From a checkpoint of a small image classifier.
Model: 3.71M parameters, 24-pixel images, arch resnet, norm groupnorm, activation relu.
Data: trained on rendered dice on a table, 36250 training examples, 92.5 epochs.
Rows from block 6 of a small image classifier, named by matrix and row number. Rows with one number belong to one channel. Each number is 128 + 32 x the weight over its row's rms, rounded and kept within 0 to 255. All counts start at 0. Numbers have three digits each. After the name is the row's rms in percent of the matrix's.
After each channel's rows are labels from the 100 images, of 14848, where the channel reaches its highest value: "peak on" is the class under the peak. Only what is clearly more common there than usual is listed. The data: rendered dice on a table.
# convs0: first 3x3 conv (model.blocks.6.convs.0.weight, 112x112x3x3, each kernel summed), inputs 0-111
# convs1: second 3x3 conv (model.blocks.6.convs.1.weight, 112x112x3x3, transposed, each kernel summed), outputs 0-111

convs0.92 055:119092080145130110123118107129136067117093141162108137112146104169148157149121090128133116129100096129124157109099121150106090126168115072127127196158152111111133142137129119118159212138126159119127155167111148091169105149073082180099094085102115096091110096119110082098117093057124098086129114087108105093101125113035115055027100079100
convs1.92 073:094160147085147100118099102151049027025068140093111132110133153111099130125119111112130146107083109127134123135138152153137138100112171061111134158149150130110172096092134096115102142080092133135090122176132107122120089165127176138134120124105110124085125148127126153114120113152105141104158128122165177182082149135234157159088132145209
peak on: die with six on top

convs0.97 084:085027095074123152152137126123115107079109154145129121165061173150155174147156143119119134108113154141130162120137101076143128106172109131162118146064029135129038157125174127184149097127123112176127152136103134136124147120068138136133129160082156134141112161162115108112148137157147128171017149113109146106126099134091096153081138115111
convs1.97 081:130135108135116126112117119118170114132142108106124085072037109100097126107106098078125104100129075113087107110134087065070053119108088104088088070063072074126071088097115134046116135134126136120131083099134123157110130134118131150126158131153096148155100094111109087117102119088132057104031094130126116114104131146102083128119110122104
peak on: die with two on top

convs0.62 147:150162168079181180154165114139099120144140183102128185181157176132150142110177179154200127169122141159125115153146176155163142149130129142126146139150142166101138154122166143142123170155149142179157154145152150156132146111156157137114151147151164148144184167169135192145193148165129173177123174109038152114150163144156150198169151135168
convs1.62 133:071057122136112098117091133106168087085064090142150095103099110118126163087098107103052139103123113097098163134148093120114118147169152150110115130117116103171108149144098148112128053091139081093128088111136080168178155138126161142150156146166182155171103102092133094128100137117165101104113093165137136163218127144112208129183181147097
peak on: die with six on top

convs0.88 089:119063134062133140147155140124121144097139161134133122192067147145110150129175133161133142140121152134128136145157127024148119119131121137126136129000023134119059125138140138117132148132138114131155141097143162160140148099129121119168146142129116168148139164161131126134151146143120145169007137140061150132114127145151117139079145133138
convs1.88 078:136137096114124132111126130124175134135140103116121082074043102107072131101081090071095116096078058103084124118134094076083051113110107102107086097080098104132084094100101138047116107097135111109126085091146115156138138135134143161138147132158123151171093092098127081123094131114139052061038099142107117120129129129106107113133121112103
peak on: die with two on top

convs0.23 089:138091112180116109109123096128101097131143157112077121169094172156184101139137177143190110178154126169131090116096118118116102107111134088154138167124129147111123177167213077107178208166128168160151186151117197088161098142081056115121153126102096078121171149140086180088132082086113126179110139127098122121092123131111131133121095139120
convs1.23 206:101168154101175123082104084138050052075083142109088146141147155140144122141141149144170125163161135172160123111096164152156169096167180109127151206173175150073185147170151079127085157061075117143062137149074142146131116152149167139138145137116153117104144128137090171102137110161083147142146145118134155164120141114185146121117108131172
peak on: die with five on top

convs0.4 205:122126165008127128143128130108112128147120122143124126140144138116158131143129144163131087155000146147139150126103123153147131147106133150113138062172170138124176151139140098142073117139124138131135122131123127125096124000097120123076125096115123112142125128133139085127139092147106108121147099130042133133125138128132127140218137110117
convs1.4 253:146114190103141167124142125153114048043042120114116122124136097112117111122123122128099103105000172111106096106114119144126153125109118119102120099154152120113132110121147103187092138112097146152096144152095219146138113114123170133133142142124122140125122113119119117122125114119113121132154119132099161152132145148159170158163160160142
peak on: die with three on top

convs0.87 155:137162076208119105135118134060115118076168155123112188153109112152185071098168130158143138155167099121139122117110146078119081133103098109119121080149117130114136204123127117048152111087123096115135123089133137108093091091120079097059116123109109116115157137119119123126121121168111101133050113147019115099111129128098119142213133126129
convs1.87 149:126116101159125121148147151106124138174160113154127113105059131143157133089122159108115097121204124116105138093106097041061022125159108126132112094049054107145072172108135148097180164206174150130137146117158170123162095152159146146155159130133145147136120121106130125137097121094139099147031106144117122114112129117122147130160089125102
peak on: die with one on top

convs0.78 083:097172118159133114125128141142180096143149162173200156156186108179164176153162136153126140190182156130113164159173167166155150145164120103098115152187190131118165153161119170190129131188178128110134110123178120105123163139109143116114160127108142133196114152129185130181167187132166155126183138160126102080135124133089094124100118121069
convs1.78 088:078062110130117107128106123128109041024048115129114106102102090109111098113103098096087123093121074106111179117124114113110117140142105181107106125114119118169116102099108125092066132083061102119064103115099095134131121152143170145150143146140134145138101096105113111109098107079124092111088104152159153161185144169168189151163188130157
peak on: die with four on top

convs0.51 083:052144059072142109115121074114094072135143140169095145129141159146145147149106106130153135168041087149101176096083144131103078113117124088110097165137144107096133120114126120084150193139139132115140117133161178073112122166115082150073109065114115112096129115121099137078108100095106084131133126115059090070115140110062106081128115105070
convs1.51 071:105108134113115106129122129151155063074067106118149128113139139115078161111118096113080168105015164106108152132142118153141159100097197115138126119169163162110166115112087143116115055111143093082114094149135079142131109184133193155148125120135176149143112160107149126161122154161150163083190134131120185163135151133195197133144180150152
peak on: die with six on top

convs0.96 061:206141105087131158143152080118096074134155151114077171153155193142134124121111142128162176206118102156120097078114138164160114145133149116151138190148166154110163120136160106071172114115106140155114173159122124129145093161081109124114101116130107087122181129115062125058138060036105110164144161110077133096126133096100146120153082097118
convs1.96 084:105155101109133122113139116125121099116102145147110140150136165181190121139137214133146154191060121167202176128131151102139150109122131079124054165087082109127073066140138108050115139113113089149104132143121154131107093160120080176122124132098098137133145191188146168150160157220125157162154159126145114124114102098157142083126158139140
peak on: die with six on top

convs0.37 096:135088121163106061056089104101104092153066114130125130087105111122170066144118116114121103103146089115128092118106135144125134061105133080121167041136140133078114127121104127154146113134154143110112087135121121117126089050094125148113090113109140048072083153136145112146108144172139118066119094080179059130108113086151125063154082094119
convs1.37 074:100124116151112099133091139125154097151135082102092094064086111097094121086108076077089107108142114074091106110124110078081082088126092104118084165067077112116090137145115092082097142165115126116122097109113093159148165209147146160156163185163187144186098100104090069104085111116109115111069108127212109147120120118125132116118127138115
peak on: die with two on top

convs0.59 149:158163167098183178139150113152087101166135192073110204175171119108135111138165196141176093159130154163114092117130190169164138140117117133125127129159144142088126125105176142166101170137128155181129153157146125136140171110154152164126169142151175153143176113168109193117169134145100173153134184108089149141156174127158137206148150112181
convs1.59 116:085051109147100085137097137107157092084058086150161092093100129130122165088092100100068138082130112085085154130148088112101111150153141153119107129102105109176111142127095140114136069107137084095136083110132073158171160150134162141153155155165178152165089102087145090150093146113164101096105088164172141166191133155131181142178180163103
peak on: die with four on top

convs0.89 074:094142106132101086113103097084152075092086127183110147070133136193157168138142133132133135106110109114130155126085149132107107111194142082073114201147172149174151178129121101123126179132130113110123129103110130085116124060088095141095128086108102124114074118100133095129110113147155103106105069094078112114108094098079108091009108122093
convs1.89 106:122145142102141124103117112146000027041068127093093124127132125115106085119121113124156104120096129139130069109081139142126140096104151104125134141160168138112164103108133052125068163095073137137092120143081154142130106133143172132134129124110148125090114127119106120109115103116088118115125119121157164169106151151205194153121154150187
peak on: die with five on top

convs0.45 095:114141109162126112087102122118148104087094152126081129157150067125110102143140093150094099130128108131118089130085154167149146117160147058120142181157172155087165174152105076103074036118117099124099106104105089089118095144097104105112092067089108068095142124128117140129128100123114116130148101083103088111112088096096101081026095071088
convs1.45 107:103086147095164143121112089140002103047071124071098124115126106103091071135120108122168080112078125117124072096067141146136147094106098100116146141171165140087164108105128038155088100118054118131081125141057140142135143132164154136133143144140127128125123125124104122093120101111077116109121126144137194129119160112157151140115170141135
peak on: die with five on top

convs0.9 065:123087109157112100131109132108099101125147140118043089134074131125163126140133123125163066128118110149137106106056099070091070146091136121174153124103087132170092188130148047057146165115097120131103148114087133097123078082104090101100081103076081078092125115153094087097143069160124118154076125120107103135081111120113122119186125102114
convs1.9 059:109175132147140139093127113146075079116127130122111139132134108133173109132130152121145173158245181160165164124113158147168161128174188132143169213152140150082166159155136101059101105115107092131044141155066124152143177162189180160178177175123133147131137085130113164126151108132100156123147147133138111145072130126124143126130115143145
peak on: die with one on top

convs0.48 088:077117116147121108137131127117096130109129156135083088148117239134155171144154176145154126175122086138141108110073131094134077124059133107196133112104103127135125136144162070059165154126110118142105145135105151093093078081097081076082077092063082101090171116159088106097142073172133133178113147123126107116097131140107120105130148182120
convs1.48 092:184106161146102144116139140146153132122163110108126109135138125117128137125127128136120171162206215205186139133132101160139181140128125160146125143162140133128129155156105130164132039139128119105118091102100125254173172168164157179199178172160119144159135150128142123147134144151152146142153131162166113116163128175083111124153137145063
peak on: die with two on top

convs0.11 058:105088128180126109134117139133100126135155140108033086139074115155146112125139145105166087139135115151147063116071101082099038146034118126195152148066104131145102106148147079077111159142083124128129146137111139113130092110106085114137092105089066079109151121151083121114125073089123103167084118109087120151087096128114139073122160131121
convs1.11 054:124179127130127130093121109138097074095101145089094153150156110129137088138133135144157154155189182147147155124108158157160190124128157095140115240163152157070163156133140097068105090078086117128025140163078133190122142129181174184183157163113166140120140104139126175105139105148103163122166141140157122134094152116146126111121128139156
peak on: die with one on top

convs0.53 091:081147122134138090106101123096148088129091133162091122094147141162128170152131130136178123120121104141145133092040144156127122121148147102103104192151168118140159131132118050112119096117094101103086119114057082090114110137100092112091107065101080107106089067117079104081119062114149111098131108111109081116128092095075101064045106131083
convs1.53 129:127120127082123109116113115140000029022100125101111122116115105111115086124124121118136105124156149154129104091058132130123133112114140125118130145162131140110141093115139058150074146140063170136071133136075135136131095152139164158141130125110116125074119101119110128117118106103097118121121127113135161165112155166190187164122138136188
peak on: die with five on top

convs0.65 105:141159137102126132102119142146109131184099121093108155137179062084105134177113129129150121112142165130096091101089147183163176130168134155108112170170159109118152097135116101186105070119098121119061105154082050132134146152087142133112097113108141078134125052123111117100135096058100140077203141115227109138137144086128112107096103095113
convs1.65 075:098087074124109130126135143117072125111068105126144102080065115131103085115095109087105083075190077087091120103112105084085089115117062109131107094111096133143099071074101118087146106125125121116144105101093090141125172168131155107130127118160126124143086105106118068130086120064138073070061100162195154126085145123160118121108169117154
peak on: die with two on top

convs0.98 081:086067081161094095108091134107112120153104076129084074090090115117161110113084122105123098121098087111112123110084082084104084125097129125136136120099114114119116122124117079104165126127112112100090102132095091094111096108083087081071089094104076068109072134087114086125102083089132086114102103089057115139090075095093107112187106104065
convs1.98 071:117149123134148127107101088133080116105147122105110126114131160123136138125128116119133126149187159151151093109093158133154150095099155079141168255138127156077146168175138078009104107126081109129100106152084132162139113198154171145155161178099159136111136132130120168123128111175109151109128137136169142180087153091171151140105101142147
peak on: die with one on top

convs0.15 189:145021152137122144123115172142129111169134088180134067125113174154180191135073163105163148135195165147122159140128022122128094169077175177126125081121085119126050099155143129160173102156133149127133148156124122128128139121098152137060110118128149108158126140138136115144122142047155117114104154141149126142121124127120130129198138119083
convs1.15 182:143152153127133146154136123144124134131144062097105054056098101096115098077050092057134097123161142113103100106108097118094127096095095114082110057136116058103119122097121106143121149165115165125129126126123158171162186146139153152143167147167138150138062100079096045101070107087113071064114079106121136115133108122122125136133112146130
peak on: die with three on top

convs0.61 126:096179148069151144093109115134136074144072165109115193148177062142146135140157137156124137163099129180126119116106188172189166104180134102073150191173181152107190183154151115132076122117109098140108138139114099104102108106116135112076132097108139097107130064129127135110138118091103135091180135097069116150148118080091109138130105064089
convs1.61 121:147077151131131124102129129143005048053055113088098102107104135116116093114098120101147105117093120134119085128111119125112119113106141105127139129160151133125159109097109063129083134092087110122109112109077128164146150169158163147166175158141147151140101122108112104113101115106105093094097102136161192158126158160188203169140178166181
peak on: die with six on top

convs0.81 087:122121122118127126104128115135194101114132155167222148182153120161134162130153123145134144149133159136109162193213150134139151134187140135093123148139145122139143166163118203166119147166185132116169113137193149131129132116124125114116144135111124135112126207140218165187156216182170141134114116113050090096120107134127109107103120106111
convs1.81 077:082101103145167136096133097121214096063097124147085115123118080113146108127119115116104127142035043113102171147149128117131098125136083137084110084122127076156109052057113184075106158034131119128103121135193163119125143091132130133138156143140126154150113089129103110069117098092123111126081124150084156111166136135104114125131168122134
peak on: die with five on top

convs0.63 084:117146134091131127118117141135132118165091126143106123147170144135080166144116149132110108134132133147107151108076126168150136130183151148108109165152152121161145112135119087113066056100067069119037128122060004110117119117098128116113082102119128091118137043124124091102124097046130116125169130074152091126136096087114122069135112099109
convs1.63 068:107039131106121139116117116140027080057079126133127115087087146120125128123121101101144090107233091142125122101094125080102096111077062093118098121097075131092081046094110089112102098147083155128090114118044138146132137136169148123145136136154112136132117133131118093110115114092126113120083128157152169122117125160103140146120176159131
peak on: die with five on top

convs0.67 081:098171142068143114118131123124134087157078143142118150139160126174162189131139158146121122158054121163126148107071164155160128150178154147086107185151160127145164172147152084123086079078081081132038150135093061108142109150115104115135131109133121140110136031138109120090129114074123138125162138099066103104149123099096146063171122111142
convs1.67 068:137055147122150134109126123142050044010034119115118113107097133135131108128113113094166114136088092137153129122143136100124136095087116114132116132137137128077115120111110105090101105087098086124066123112052152150131176149177168147163154162190128154151123131127136102122116137097128107104108132138124193139130136166170154162153194160167
peak on: die with six on top

convs0.94 050:140097117138137154109139132173130124121152127106137136159181031145090081151113085121160114102175076150109130116121136153122107140123140087087150131162144073119131092088093142113071106084128129088102107130133070150208137122118125161052108116085104096159107043114119092108118120092113096083160112134144140112124136109050112119034114079087
convs1.94 066:100171121103134127131126098151149163192127111139122126114127138144092132123120102108110151085129133079127080107130138131100139100044082027146118146108106129127136078111144097118178153184138157132168110170189129082087078176094136087084095100087087125098098128119142139135110102133100145091121112134228122139039129103183114128093087139165
peak on: die with four on top

convs0.60 082:101145125029139113112119111115128096086074125124137181125203089119165133124130115127091121162072122106117129115106154195165123108187140127055104182200203137095163176134123113157071074102105084126100109128113077113109086098087125123135081094117146115119139090118124118121121128099106131106186121099080108122151134113106114063171110092115
convs1.60 084:125005149130135145110141137123071094068045109110111103113101146125131088111103132111179095132045101120087089116117117123118101104070093081101105101156134106102127093053119108133137100139120096123133121113115162165148162140123131141129154140170163136164106139112108082118097132116122090086090109149139201129147138113175170142158205180100
peak on: die with five on top

convs0.70 096:083146133161121114108132143141180125171160146167191150124164085188184167150153116117161158167193202129132146163171156159157177124192133102080154161177172132119158137162076162184134117160176109102146100123170100127131150143124149136108144139110146120180086152123181130175125171123168157093198133159169121106143112131107114149117103093074
convs1.70 089:094083107130107107100115123118117034059046106117122102106087071133086093107107105099071109093121057099106168106090113113103094126146100188100089126122127114170111097088103134079078157062114108115077107106113089122131126160129150129143142135117143127129108077107111106108095113055129092102073102135156133140191130149148169116155174112157
peak on: die with four on top; die with six on top

convs0.38 080:094105144173146083127106129091133093095110135128077088096082152142127129139105153092140114142118076165146088106069130141092062094112152096171134169115125141114136154157169076057149131114101128138110163127092147078120080169106052088097140096081071090099149105153068146089099068064118101136103113122141096171106125148083137097136117199126
convs1.38 105:161167183103140132074118096156049087072127141103087140130137142137162118142129146128161167181219185189180158119097145138142166120152174126124120193168176152058166146175139098166122121175105193132079136150078145179132129185171173162164148152134102127102134149143107174125132122157100141152142140127122127126077132137146134118119105117124
peak on: die with six on top

convs0.3 074:146116148196139135097112169146105164117131101066073150176118052081089047119135133176105089137151131106162106120141113132110124066085126029133107133131131135116129120113152125123083141127162167146180144095172201129123112062108146136153157110140150150162128153124110146121119119109072113162115085121142154148128094124192131158032094118128
convs1.3 117:138178161092207152119141132147112079102063117125063136135129068143164088114129170145153094153128087129172141118125150141137144102090122070103087187117129136095118122100196114112161216090123153180115185177157207084115153090134159119099157132136172135136135098153105176096113101090100145178135139128127116147104127115161161110136154154180
peak on: die with five on top

convs0.25 074:133064096231132125113116143155166125126111111153163101112098010142124079119121084144086125134181126130119178127154149091128130147151112149126148000107111118167132115106141157128109085134156148113102121147141093119159144084157121137135164155130137120196089131128179074171126168117153108097081082153141119160147112141118141149161133108121
convs1.25 094:151156142103146139123117116141086120157137124078088142152138136114109094127151120142166096135135092121129051094096137123135118071045084042139159211137140138044149142165150079117080177147092166143108138138093186174137129155150155153130169152097147137101161116124099160112135102118095168128114136109169187147063151116186137157124069144160
peak on: die with one on top

convs0.76 050:156152180103170149137184169146105142135141175060071151187141161093152133163154136149140110108211167170142097086110165138162113085157167146162112172124141133085167151128144098103092164130139152110115145099122174157140152171115157171166109102138142103166149098197088169069150088141050148159102126112113158163151154119136165114142128079168
convs1.76 081:101143149118154137114117132109142118085107107135142112110123160143176170113109193119165136173137196127170107146131090108107084127088151101104114062114111106107087063140132146212133081102132134138097151135090114141094082061115139122100088093053073089128122187142169111176134186178159118183110110111100078115112102120126131092126072072103
peak on: die with six on top

convs0.56 087:123151115082113110086106117140123140153093100128120146118177104105115157144102129131104126140142151120082126099095135194167164114188148137086103185175174105149166121131110103160109085109108105115070101157106063096098108139060126115089077096094145065128108059120128116088119102058114123107216127105188101137133105098110100084111095073076
convs1.56 073:132054105139110147109131151146057058059066112109117106092092132128124096109108107086146053099219052112107124110091108091107110122088103121124102101133134148114115079065106098082116094120107109113126123105099122131125166146138163110134136120165138123133095124107114079108098105075127077083082104154174202133123159136160152136113181137156
peak on: die with two on top